config = dict(
    n_mels=80,
    encoder_arch='convnext',
    decoder_width=256,
    decoder_mlp_ratio=4,
    decoder_fused_qkv=False,
    decoder_bias='none',
    decoder_prefix_bidirectional=False,
    precondition_frequency=20,
    lr_schedule='cosine',
    weight_decay=0.4,
)
Rows from block 4 of the text decoder of a small audio captioner, named by matrix and row number. Rows with one number belong to one neuron. Each number is 500 + 40 x the weight over its row's rms, rounded and kept within 0 to 999. All counts start at 0. Numbers have three digits each.
After each neuron's rows are labels from the 100 texts, of 14976, where the neuron reaches its highest value: "tokens" is the input token at the peak. Only what is clearly more common there than usual is listed. The data: synthetic speech, music and everyday sounds put through simulated rooms and audio effects.
# fc1: MLP up (decoder.blocks.4.mlp.fc1.weight, 1024x256), inputs 128-255
# fc2: MLP down (decoder.blocks.4.mlp.fc2.weight, 256x1024, transposed), outputs 128-255

fc1.17:514526519522518567481482477480516566505505501527499528556552481570463574469420465556509439477508502495495486456464456484481484508507527441519529521490548552495588492456483456430599479509594510466439501475478505507507505477536526446509506483475509509468506456466512464487530529482472536506469539495552512555521482508552457522451439505485552498556538470540448564530546532566486517590536
fc2.17:480500493515535516563488474469503478525475456485518453489522494568486538518556594488435483545450517486490503509477510476518576448524377527486471455496473481556463497513535491598447434471540512508542586466485516490406538524531445450487428516511503409566425505479451463432498531477477469473527537538482556439560466511537540516442473553432510554561515565529552508457478560568532529520552
tokens: "drums"; "dry"; "echo"; "s"

fc1.656:459457488526445484435483519540453549424494524498447554528532526453454476512559476475516517526563530449524403411492501479543486490450441485465465506410467521498566481494526459529447632524509559514517512487486474481537504523501490430492466517540574548443522492554475530483525473556504523482495454498519487530502559464463506435498492512471446516527472523490492533484540446509420449494501
fc2.656:501551516526533536459510511507476463548569504498499482519424494525480451447463543571482543506443475513467450522577518537482542553467557497589527514465496487472465475466437450465501429502555476509547478537557488483534441495515549574506452500504399503544525508471504488484457555460509425552444439547486512507468482441526546551502547464557509475532496487618494488492474512501498524465534
tokens: "to"

fc1.665:483514393536571535493509558441479449475492532486454448535475507509498484596453535550517522582534419515504472517514496554546477548493540473545573530574532490437463519458495535467566430523534464430516520486460419478450410371486432506509497519499423529465464489512435545522463505526522518530524532569537464557481533466466510513519508408514507478394446482534493440466488500503544535474487
fc2.665:510544591460472507450473497449527506550509424465529509524473503469507471473558474482499460486478524457491481549529449456518516523519566524455520518484515480510540465478457515521488514560533498530450468440584519553463573558539536510503565521528445509473488541489568494575488527536483504492487446494439555537450462511469492533492467568525488531576517565454509522512410468534490560559493
tokens: "band"

fc1.197:474504468555474552579495541460496500491542485491522446512492476459470457500546464496503534561409523479508539495465542523520507576469522439443478531512515498465524561495486508534478508453578500502453463463670501564545513519445484471470409426545434402375542499517530501414430462501516518539504506551509493521546464434469515493518470508474437488485546513540429508537464557474529527457439
fc2.197:493439525492479508479530425526464571483483516453510545475494479490486475512520538449533518520485481495440502453466517467448542535509462434476533525467435509535504471559510429482416541503543479427482534479457548422465585509442573459525505477452504538542524548552564489491519499500449473498418489580516523527445394434459441437482513406501417518485517432477507551529518493514504491435537
tokens: "to"

fc1.677:552534499499547464521490477536502590531497431483509541495516518532529435536512597501555521579564560471492516521502527555511579526495473486531526498512519456478536467507503412506566482533520510486415465514513524474508527488470470487619476483436452506523523513541568542462516485455493456458503595515386478439448555497479521539502542550472506458467515497551499525489468504545487454553492
fc2.677:480481533530515542533514539509505514473491550503556459569472514552406508531495475493503474485486399479486511401505463584475467572452513468546510538508479527562542438491572443481518511477521547530545586542522501463549497418440544521476437512538499469490425608574454504500558531583450529507472501518475550498492459563493534389522532460551492533456473472523451512502499519495441531536552
tokens: "1"

fc1.521:527462499520570480549462487434493514487466507501441542461474468509518511433570504512509540527465472492452508546511528457515507527470510524495494462504512470528527426448547488497543547485491424526554576514593532505520488473521456450448577577512480532559418529465556475450464535444522475495564523525451485486541492522475456472475499506496520521559518515503519565487479504571416543488464
fc2.521:529546540564477513509587528542524557527482471507539464544540488443535488565551450427544524516475464436523456502465460496567482475482485494623470509485476459527526501508498508501435560534469495550415557473505476507431468468475451432492519532586481446461500520507498521474557522532458506537458481478541540515502471542477490452494443502451461526501518532516501474470532525519500488542559
tokens: "echo"; "band"; "s"; "chorus"

fc1.421:497474516526513544522470480577497492558510529448522464540578472553553489498465469583487495442470512488521502524618480542487474508528500535492472460493508477391462510562469441494583485472508443485465443557498511545495445569539605484509420473540519495478490525480501495483537506479504457554498606530567449566451538446506490480521571471458496511562525482531572541506442486546502462483484
fc2.421:522494510487499499504515474433446430457463483482476531460486492492450500476469527431471506519518485511491549536433475580593505456504407403510479500538463540551569473463488515596454547527467515560556493473495532449508527520463481518521608515482468519470493440591518526479478487431519507531518488491458489481553494502551504512525556564587442426455489516454395535525528489462549493486535
tokens: "<end>"; "bit"

fc1.92:495518476456526621515465549428519538406548526493510523532427533559492492547478516484496543469593437454507583427513481483539481531503563496565491455513439495436523546485512458553508581514503557548542539508522517501525570539491565501482453524469562469565553514455437455561556537556513507538556558521526558497463477540406417518510531514583497515535536533483529524476515460537490462515528
fc2.92:509582488447533481478522470422504507541461449515472484479616478456583477467502479497531511570418493568446544583478583589500463416573425481472511519540511509487482490538458516545492493514566505531553535503489489487493481503469510497555502513523457518473546476449498482459537464476574544526443436496496551489428492475517507496484580540532506529546393544550472526601507477555481530532432
tokens: "3"; "s"; "15"

fc1.287:452414494453517535472452471494469571429529404529475555473548464523521461504517486505498497507497590444475481565563503537438523441606492456525526461432525565464513447480494487468477516499502525492536536536474426546527450470466461501449553561505529511453463525586506505549453540452503490498429496603529486481544524516496465594469469506533483486492519465529471461520552548542490442498446
fc2.287:408599470469502576508597558515502482468513505450487461459613509471466497483464514465527476466470504506536483481484464443508481496420489549518535532515510509531428574581440511574485500457481469469454441475551539413472484467502478480527494491409557588521496482463467514460562493529463524470492507435499418515513508509457490458522506564478500462473496548507516493505485474490468537488511
tokens: "reverberation"

fc1.637:425562468535584470471494543549473500457502501464509523502467456496541510494516528516467493475474481464464471481539433561530547511455578443501522477497454513528501500543497534489487423524596518408468532526472476471538558431517515493483527421416551557455478437555509495434393526465526535535514605528508514520488416514508531465509497464484529486484574494484476439566457569519456516479511
fc2.637:637488498586540536530495430453515536518492492490521418556485514536429560462496551490578490519542501432475489496521550493500497579522520495507525518526475481551505467537519470523465537522478495471462454542525468488495507562500438536523520500536493499454477526489493546481580521498466499498385504558480550548479512497457474515508519485476528502590469477541492629456487465493578532473474
tokens: "near"

fc1.229:434466543549511449649386461509508497495499515486541454466463476415515541522492472504540557538412449524481519440504540485471532526480442476514562545417476480478441516483442556497459497460512468509480512491550416540422593567506501535522465497509469425483511466485520569488496554484511534449487499520462476512471483537547508507470471484473501523451435509528527528529511501567524492537540
fc2.229:534617498516419548486486463414468539463494492544456475483514472562506512509491501497481410489573526446501472564459490467497452570440481512460466486519417544482464461534485490495441473476497536472507478544514482472595488556457512466433409528547496466521486524500538399551514507551525508497475473593441520509484508478465535536505559461502466482555490468510523413511488455547499529532490
tokens: "."

fc1.651:457477441514495493458435579454446495463510472479485515476566562497467453460440504504547553480600528529482534478470451522513630495474563443524503524512511509516535504508468532460490499475440524390512443488494457544542511524481533584490464479528517611487593494501478479557485513472496594462504539520560448528449480445593500461499524496471579621516557477515473524517526480469479473493490
fc2.651:495505516500543545496572524568510500470522481468497476480474483480559476559516523474459561486445476481468468504495603495487471393551461526512510522439522511535427459469497524535499489555509490513445501472523563518566477446538514457528543502484484498457464559537498534464484393504403444502533546435488523459534502490439541489493504511498515473514506500525517490514508510479547533455470
tokens: "to"; "sound"; "reverberation"

fc1.179:527497473523494543461478499533598513453536460478534591525502468447393468426467520520503544563442511500475530521566467483435540459505464566457559513545497539497530547544530583551432544515576545532465428503466516474525517534532478475469550422490483447489554536488520514506451490531535483582461583490467520492505445482529459450498552485510552438482514447493509486530552529509524565589484
fc2.179:444433480526577537513529493482507520502492494525422472490549527520546495474609557523448486483540488507512444535470493473494538577577496527537408534452472557545449565466510528452574485452503445483481514556529507502502547479525415515571524545458454504605525508475458535495456518485488514544425455571501478491421519530437463421483512530492533505487576530556503567469448480525439484520472
tokens: "near"; "drums"; "sound"

fc1.416:461555488485492531524497499471610499508454498460501513596537579498519464523484486536444500503535489511461476457543513433538493452496471503531529538568507465555509550518415504529428503531527564499532548520556432482518512484540559542554496488445541494456607525521516523472485524454475479465468510523485508521555507470458441495539448456452446479581517495502513566464499463561499465448530
fc2.416:476469463555514466510516528439497518502452478490479466485506444553451468428520499425496535504459489450555559566469501553504531491538549484483532459476462488494498483547430528517492505476480500476532490487529467544497457524475514471461518506465430453556498498532540416408475518499534493518483472482438443503538489486546463501430489508480517546478463489515485578462467446470554527523503
tokens: "echo"; "s"

fc1.734:470521447548575521523481514404463445443519525490489510467471532541503543502547491441572520549501522461442553408504524462438519464455481493536487524493600492493469541492490450537488518499487498508435559484496502492513490442501538511486490526513511570517542507520506541507537496565417593527555523528545499462513571490500506494477531466548501483493519550436536514467454434451419448431550
fc2.734:496465499459488497441516451533535490453537498460522482542482565566515481440522491518464526470527587534476435528518587510510465598558542444470530485450498495491524419478529524587497444441529491527545450490527560470524493492530456478473429460464449444448479399475504490499500508436513538496495499481506427553444476523544437471515561548511516532509531529496482543511531559619591459452537
tokens: "reverberation"

fc1.654:503496543444491494487537521413483491460469521466391629429506491489522554527471517477458554440493485542525575448453586496440497541515514490584511478492486546554508550531504499442540544440503508556485534498490448488531520409483538551526529549496480601492516551507476523455492538476543413471470473477489511472408419432501492509453468510497467476484476549472497466417522515473480579482481
fc2.654:489565519497527506547483547559502500494548509483495442585534496535490504519574545471502465520498469529533522533510447489507579470495475460484552486490584502458513441541441488532462455529505447486485416519515512500524516527438465465490553479455488419428425412491455426525538495439446498561488499570485543600519513476566470461575563448483539509502559455524439557495530517559481436502576
tokens: "near"; "chorus"

fc1.444:503584464573482467522497532464483483450476569534514555448520485452512424391434534486492497573508506433511470461462585543453559518529443534465597527524466529440452466480545506479509568539437448513461460504471488495468465486430525582519517485506548520480491485481464454461413473478468565525536494535524516580487525478485499528518517523504529481504518577510514519521488527488423525462480
fc2.444:508459456426460517512569470545499567525451482491492512472511494503469536557506537540524461470479529517447483470480489474400477473576480500539500467484572480498504444536614491524482562471540457602508519495505503451574523479522497472459522489424497448380482461499474476597485501525490539456536522515604456492469559492525489488548532492485433510497461427479521502457460463538516522440530
tokens: "far"; "reverberation"

fc1.0:506471467535523500594427585624548432508460511492551522504466480517431445528517506499532535491461518471500414531551502532467467508513496443524482540517528474471487534476518409486532537502543525482441460434518488526524521533482492504496533499531430529511490528519578483499522508551520528478482478493499519566460511593476525490491390544497474475415536461572515544499518466503519487522567
fc2.0:493515582523528460458534477530480509492480511541566500452534413496540509517452525476430467504434482497441523488525496470474451455484457449493576453533553492500519516455513459499519508466577457500509546509504483556483434482579475484553496460462530517506521467467454488518498491499430428554491485510522584478546495478482506449506515521477480542482482440489498492483445533473529563512493
tokens: "<end>"; "drums"

fc1.128:480523448532497493483536516503512480446594452490544578501501396487470468519493506460454515459516488480428502524489534536527517480516494519537509449475421439536529481517541493537583463475585535517492505472446490465467492509540524487476434492424483431520536516517452472471477528529444518540490499490491455494509467490429543510499458471486500548515534547414517540532499523559484487503483
fc2.128:484534516546493430570469516487476494565477515499455473536495534514531525558526570476516480475389470502471513498565500557494474535547427506524511534517515531476517449416464520536406526460471433487501475495606562495517518450480543464604538489606580521543534535495472466493543478471548489430479484429459581492518512461520441528490573501516484457489510427522485473460524485504476493485535
tokens: "far"; "to"

fc1.626:507520569480565532513483466534495540504472520525537493611549453524471452441518522497477512526542503601453462427513501494555546501530558533498469527512466549585479460498486491499461482509500501552487469492422466492519510552433458528506495497576503440580561599523541466562459457510477507475470572504503464467463455530428504531530536480528468510519404520469451451417511514555538489365521
fc2.626:492440454466535415534533552445491483451534460530493472466482491550471431473473501536490480474523543460538542588495496507471449534549433502537497528466553499485527493523494459454550502517505529487507595474547493510468512469512551514460414410477484447466480469519461574465515505526512503521451456502422491500547561517470536440533511568519431562547496564510529544523457645535444467557464
tokens: "reverberation"; "<end>"

fc1.530:455510515451532446459508421456538512501581577568467507530509480540492589527509544562515490465524486470479522589469560508515558492517569474537548508478517513509387478484566424549503463461488517493462479456547470586529521505533531488544486440515517488529425467526521476477529486558504511498473494530516498467473517538451512503456542460451558545535511558495503513569489513540514469473526
fc2.530:521506487521487590595470522522496496527575563408535454528574518433517506535481488462513489563480545520466523504524463536544458518458521533465496565492516507533498533490504475510492546415505505504548517527525536431518465506533486555456450505418466596488535438478459516481476539499559460547535431532519504536537530471502442499496495465538468477487488472506512460483508511455471541475499
tokens: ","; "reverberation"

fc1.509:556427505512566486434517480457571505508505568478470411480475471478519571511521584524489481501480524551483551514457522486455450508410512496451545501440416524470499534504482473566435556553474557537510490489509459567555503517479494508495517470447473470504479407488482478524416451508514528515485536515522505501507575528522500449508514566536469468453470413436488511512464498498484490515534
fc2.509:493457445579474467551486499540424513512513571513484579464526477479500538534476474466555474470492444409535523487476446485485555540470490522570571521500444560559486480474474518439521579493526498505516451479542556484572515514565527494476412518475480547507465526543495475515562476446459430507511498505528464556529489511477551512487543561477531543516549580494533574502541412505497542508549
tokens: "1"; "<end>"

fc1.453:464512445445544512607487535516536523481477477528521474491452488551553468510490522507448548526454495547544419441541522477545534477501477473486498427469525457519446516467434521560490492510557518472461545588458492518534516492508514479484471410551527487484457494433551489583510489481538577485493478488414518513621483519490473471478485554542508449526504549494450500489510478500487500535601
fc2.453:467487456499425453460427496526497507450511533504547502518487451529477549531457549499503520449550432509470514538479453495472470573473515506561515448602515465580478510532532554533517470478516515511520455478515527479435501560454492560490445467494478528519537482480415497528498567507481455506482576506547398496486553498561460475515459453467499517471523446489594430481576486490532530470493
tokens: "s"; "dry"; "reduction"; "tremolo"

fc1.708:501417456493508502423507482459451469526572447574548488511431493546490501487476537443536382514542470541464519512465458514553494553463527489551504505461550526541413506509526454499508442507547459557522466451472556488500545527551549474438482510503502546586459544490518444479428565537538515541496582527466435493467504488501489452518582512499536445415506485555441523501466500375473518524487
fc2.708:524502511499489449542557478531592509501432539506511524502535494485523515530538396543530548552465534535544458528547552560433491449499478489432555585545370514502527518496507506521510509465435504458503550541449482484503446565555502479536531479535478504546445460483544505497494480538489429493496478480486552462539490554452440517469471533473518452580511560457440482449538448522539521490580
tokens: "3"; "<end>"

fc1.180:460435486525527467515516486476487509484485447503534497498477551514548455542538461496526538481522490605456468463532472518454531487486493507499565544454542574522469467514593543610523504482561603471502481486486494559479500525550508474442488569552525558452479457592423542459477568536545477501532538529519449484471481460454472496480455512479496532492507487541496546457449460492516512469487
fc2.180:545484512492431476453465477518510527554472533537541526530561526548456494517470532469509448510576455445538559505503557531525457497512514454548419490506462412485560583501473524407447490458473519512502510496527510469539516515512549495551516446470512435502533531465523444569570483514442539470462451544467487453515526519560559498562558403557516491490482490544489483503514520574508494447485
tokens: "0"; "to"

fc1.45:492505488513458539488512544484482506446514560487587537528563528496419511407413507519502450526465428545502498467518551529502470565493490463563497568605491489481448446506493434473473503514572480500541511521452477530554577544489485605499535514458526543494503471525537392515503509552530511475549503511476554540517522471569444562466417509538548524454524503527521521553509574564513458521485
fc2.45:569450446513503453505510481531497524501542469476497446455526489547509529542534559544537517433492565516587426556551517489472454473545461508498486412417510496494556502462487538591477527490415518461503505476501459507467526432525502487558463436463496485555523524499486536516522528419492488484487477592591546449495530538491421425488530542460568470567508574432549503483512428527519576514483
tokens: "reverberation"

fc1.340:504500508480540513416432533526538462455508410502515481526454526517519518529501560508423438506477576497443455460530541488515505437483548505507585512529465444536510491566513498503456471525502532476523473483489506531508405561444480459457503540462428506441529463461567470461520523594480490509549437428492431468515515456515473513490507456461576514403459507559518581525504468561433469456519
fc2.340:478455446529530501541460492471456460456566579463495457441486531509403457522541408504498508472446477472482543494461428509548489478538406460523448520537519463482502489518526551500561516437442526495504502461509522511498561463449483537556485508559445512493477532549479509486517567457550531481465512524459522533533518536535492504521540508548487528553494467500520462532528520463558478530474
tokens: "far"

fc1.242:436507499529597496490482493563444481453539524427527501526450495517478489470517453414482486441530535534459459544546462535483511465464487462499420472461427447487519450452466430496520526548499492593527457425588496530480546479533478488516508517515554527534587473491538484468540536522531517443478540501461444532396497444528478474496504501546521482596500450489593504503612492480498601486500
fc2.242:487545482517527559428443566425466501468503487549488506474482460483443482542426488445551488487484506497478486435552519459520464427510466501562604507562508493539468541439580562517492495441469447444504501509511557505504497466497531428524562459538494417467462506554470518551468558484549489506508448513529558488513420494499491512483475499483542510470443537465426482491462492478478512536466
tokens: "band"

fc1.466:537509493516534550433486557526509549595470462510451490527502527517472479468485561500458477476469495457490532477487472536604549463505494491468544503501491474542477466548467469529496514546541505476403456439595441506502491528487556507529480487573487485516467514488480497467481533503531535509424572471521492447427452537481527532557540446460490547490557551501547552499446531510479534519444
fc2.466:537493512520521485514513452539458480479567514473521503530496507485529506498478508529581530538543530499471503518567503410471489447458524481462510504562442541494534529462513461442428485433440438566443496483498514547529499483524558484468582496444498550469494452482507536460502524537531432509479530505510564561513499484461487487476547545490524475526458477528460493516492486503551437544585
tokens: "to"; "reverberation"; "drums"

fc1.536:509526533493391464525515546432539472478564523548468582467512552503496560480494556511487453512551457546564502535464528484444433554496532557515491574451520500455493455500487558501368537498554515485487491524500512502563504488484512434522436518458487506531498517519466513498473497490513475544505563513492580408535481534448567469578586476450504457464515549499448502472527507468452488539480
fc2.536:440527501583512536547449494557531499460578478440529536495512546540512549441488429491597532548475575508447418433627473461566473487451512485501459487490448495480535523417497521500542458421495522487504490518538510462515511505524537494406494486562519597506506505476506457502502544507419455423502462483504557564467485518487428534451514503551507480466476418485487541532553461469564489414482
tokens: "to"

fc1.328:513480443484516482474524518532507586510468476446505573544461565468544512512468528506407565573489534531509519460551470568490558460477586435480591577536511522503479438507535543515432547538579529462511545537505571447496462488515552581498564486597507479467517524486507513537548508481537556560517446493435458508487516485516476544507511540554496483480516471555491563514520560488383537473461
fc2.328:469485548495573557509469556497462443543525524456512516494530492548531480530519495479471532500530548501553489458473519540509443487513403516479483499456546494476484601512403508498565495410511559542406513483470480524502573571548483470474457500478486515549490582537442501451428489559531513501499558520509457551558513438478552437480557496461499550401465444523497484482503506504597513492463
tokens: "to"

fc1.614:457532503520467489492477526541407446512439451490474530529491455522534510485448548434543540469431520532409492525517424511434435495469462505500530561478501416498551479476509516468495511450526513493466502493477502577532524584493534532472488542512533522541559457453449497441538620461580484491504528519471477445508529473496536525478463482600543514522503459497563478612546580434429459480489
fc2.614:495572438487525533485509512487441520524527545442485551471504571446466443439519519485499479525481439500466489471547503510530507450562489497513517480449534551456544477467511523472500590520501465528529493413547508531539474539519527460477541470520545516517528530521520503559530534468443523479548507509525399563499493541486516469557520578547535426511499585528481489461358454513477514486482
tokens: "."; "distortion"

fc1.733:460502505480511478438477453544477523505487405473525505437486424537529457486507546516518520467510521482450497500473515479492514462488464486538498508535484514510528483543481537548427561568493578470514417452475486513528535499503504486519508533501433540540465560539517507539488466562422451505444510508474485544462437607537508419487461510530440460475523426527535533450573448517559498519529
fc2.733:523469545449482528507489495495531470578532514537529546497502549512455449506513527430494446477553503482495530460560469519489484514446560492417449462464481551497437491492528467464496517437442506540449576460529443517450444445528529568478494443491527507541518478543453488542545517360512437411508418471417509486532451474569395476492589431535548471476449435474435532574462553451469568434557
tokens: "far"

fc1.566:545551464512490456518457516498517518541528452463516573538507499500473458493517534537493539477476527466420509490500590452516516490540486445543544486482478473525459471570574474516561432531548539550509510526502564526499467430487484479562465553516466453490456480488397552427503484519552417526458521481539504498543541442476437525529510519507543551503509518469506469549522477592496514467472
fc2.566:460416497523522518463505526470437514414456499460551500513503484566580493470518557515497432588480520547470502536447420523449520450416540562486479564576534483468470479532502537532487517503499423500425486481451488511521508463559530489430534481491506515478539483553493445570407577501478499449531506519480511511496540494549490466470496451546459482534467536560576523510450515518519508520522
tokens: "0"

fc1.527:499491460525463507562470512535525497456480517530542499481522553438488487458448502514488509457453453421493508533463508459454608491480459514465510466447530458481497499465479538524548533461564495487504523477515456537524522568516504505473473392475476453454479423531523482486440439539481506419520498539567475546529508522499458496469495490431476481522475499554534491543497443493482504588521
fc2.527:537516537607472517535496480508510494440477478533513542528547424535497517506579507516464526480576496421501501554461570543506492580506438503521533580483490543472496467442561473519461556475535504471478505440528542499501477459483507567542488504412470497512536506470512449584496496480483468514514467534519508449473476536485529533515557430548465530511530525487456455488499531475625518485520
tokens: ","

fc1.448:508487493512465556540505430459441606472507489583532569434466460435457521521443524513483474505482539481477539431611545459463565450462495436556508548578435531581393427498462539519532531486563592514549472478477510502460536543495493503533527516474489451546486468517423441485407473472434490552459517508495459458516514463487499510527575436459479557472502470504508516530521508574563499523559
fc2.448:469502489501518556439416522532520474485484547547478497499521513516495531517455527476455529484539503506529461543476530486540542547501528519394482508547527452419532473521525529491466478493457435442410488539512588525475485477550472453545535482581546531476574431459513497524511455500561465479476508466478470524487473475521486488511569540431532549548509403565511455477485521440506501527504
tokens: "far"; "near"

fc1.500:505474489468449523460486445539458503480519510524584488529535489543484539465503410517510477506551463528512509438534500449504481502522454477505548525544465518477477513445488581579494485482567494536466518460482523511531518519586457488546541529523510503515481477484432438535478490488475515493609498458552487462500504478496551469555482553519490536550415471550507534467480516523544551493543
fc2.500:431554545490471487467477462477522440514475517481572453506522548495494420588480568436538544407515505509521433506457527477513549462507519469531561495553493507448415479532585460539459475525545475535494529492509471461476477500487511455468522456498471481546510571517559548502514440514502513488401462539508410495482471502559556415426471553546563562476510533448459544519517491562539394471495
tokens: "reverberation"; "drums"

fc1.765:440526504489450513489530512528470495438452495454510523528512446389560459526486509496459465498479458439542524483564502421486484507449471481536475508438431549506536452475498485508528436527523509428479514581468447576445518447521582499515494533515582495516591416485499456488480500531502493469449584480441472487514543391497583467535570498497591515457553566486593513544507503494434548572490
fc2.765:429465484491512544534445474465470480504509454511487532486489461562495453521515468476559556526534551513437503464485485521549576514513475586446530527534563497481483550474536524523585543500517478541464417441501491401498490550494510442432514490524476469500474491471494492490403486461562503499508447544530589549503571561466454538450404527570434492530453461505496552461444467523540540514473
tokens: "near"; "tremolo"; "distortion"; "dry"

fc1.495:451500482520404531555531496421512489436527491503529457489499501497492533428468523540473516480479463480430499512496520573516493514518489451531505539454557548525504574527530469572547472522491518526527474544498630534548477538553464473525516557412509518498505438491443465579486552425564537510401595517533475497551465434541453507595450513514496465466467561479526481477526492454463461446569
fc2.495:511529439500594482445534467478515500496510433480410556551498515525462462504549437443540512464567494522506480496504504486445545461523471533513479540545480480479554456497461530449427487475489468469464525537525431510514527519501482529514485450603525543440561540571496499451464463566492483476551507508460440463467496489506539453411537465397564391468492533504449492456482530561478520547533
tokens: "3"; "15"

fc1.203:518485449467532496482515504459506519527527473454505565478486531507582489475520463518519495514499488433462521482502509462501477471470482465472510521502451473495455484594508523549487528580442545470534496525487466512421528523497555478467548519554544544467507555572534500497422537465490533457501568571520441476426510521439456458489514511480488460511441483564502500533426451552460442478554
fc2.203:517472547542445507606418510519539485455506514513494472565509458521443530470417483397464518458575521523488453515569530470466513458542498465543486537467424535538512529461501522521442427530458502526532427500418516509585467466533556568462459522490540496495545492475513505454569505512529428527492537481538520507526512484536505541457549594528476537470523506464463470477516480531490547514490
tokens: "far"

fc1.187:455481477523520453460420490525471478412481433500524501427471528553544531448459569532505562497457485533438571539498519518492561493495457547548521485501570475505479476447520521539495548526519499517482473370497541471494511527552524489537519486465468479462535567527517476526547525502445530574482501450424458503593466464473487502486544466430498517442500502503553488482498444517517473480503
fc2.187:493444498414493556493432487543510417571454479447474464512463462559461493471572429495527539472504499555492465475500486539508484476525550478483483564528502496482426459498447520536491431500466544456552473540598441569514521484349492559471444507551523475457563459512520472462466533506506493499527520547483561509493459518487548548519487520511544557556509465573514501480496494523446496467484
tokens: "echo"; "6"; "<end>"; "s"

fc1.558:514518537518471579489461426499497525480466509547559509469454481511467522546547429537486461533462490532491486515521522486514525488477479500469507509457498533558508486477531572490471481510536507511481490589549468530506547533483520482483532470593482522509529562500397558440491456501405582460443417540571548519448449576399550522493494514517526451575500478474459536512501495477436532537508
fc2.558:467488498485452542548582509450514547504498488569458479502513522478473474540533516478477483482501504499528522452498487475467432515419565426485509540527519482524519441526570548536475534558443484468439547488467548534499527409448466504507393451499494549520505512427473430474480509531483534518538585513503487428499504520560529488520428459538540520478523524552504480549483508544504406534551
tokens: "drums"; "."

fc1.4:524503473592468549521517604510502540493481545519599589515466490516517504413602471525511483528487544522518493541548468554502441469518486474493531507511547508475489437472560479501502476502466529490447489510486489534511491540579523503470511501522444438536586537440460492559451512571567457534458497547483439528574516525527464499484477435443437518529549553453435517501471573467492440494554
fc2.4:529584464543479466462516463487474455540467440444514406412499532433516502532473446418506505517466431499472553476525541493520488592517502480512525462532422570472520522494527501421509524444516525469539420481455501538444428517481563500499497462514489586479498478588520499435476541436560559469521525539520499575510515487550497481499439512476551445515525482545472480552532526595492513475511
tokens: "3"; "s"; "6"; "distortion"

fc1.95:540505511584534486568459491477422507505583530445544498472464563501477583464480561526452497547507459560561477557436552433534473463539535468542488521500503566439517594506531456512532545559441434449478563515463455480518484442522497469499516507513530491510554515415485452497503487459542515474543563487475491546557516530439485517500440468527447561531474466430473523444509456526576598530493
fc2.95:462556556452429499521511520580537502554597482505449493516567466510574474523528426471545433555467450529496526505504519519504499509500494473464530504497466503496449449529448484491484518515452569575460395518520533395527536493535488498535464458584523524494487469463537446492504490499509513530524454489507474507503538489496549572524444425505533438480516539545510561508473460424448431443507
tokens: "s"; "dry"

fc1.431:488544494480580520517490466429479496513495450460453561571509503486537529477467481487529506564459481452533540460553437495529448453542487501488525573435505475480487469531512472571443511479495498457486488470494479460461463499461470559454526497495579452491481414549485484487458538481506556558500535424482480430545486503496489495495454448516527524489531470525499479504574511476507444494503
fc2.431:466422461553501522507527566468489563534536518474504514490470549473461481549492539538488501493509489492505409495453479472403548518453467550490478465468502561461503477382402496469537469514562567516519470526527539433525443444540497486541528464514411507387558479476460527547499476453472457503489467534480488572485560551519483442509526570464535544526491538440499488527474400540445467497494
tokens: "far"

fc1.632:491481466505548495499520484514594536529547508434540504483475542478448467488437538535548491463535502531406492461517471524425513514497510461515473523458469553434475522523471418555509514549458497467523520496490424547443523510501484494488447502420522511487472493422495552459539601475414514474541550581491502497476461383466521514469538518557517496503559459498471500496449500426463526494495
fc2.632:418458535524445568529404522446483496537503535517486390441529460465568492507565519486485479522480529488553489526456541480536493460543485522595479511480556527445404502447462488499493527459573474484456495465512576472581530536510513438509479531447448523499528478445543520493455418527483488493518520491484460499550498555429532500511513510506595478496531535488453478494524481527493480508496
tokens: "to"; "s"; "echo"; "dry"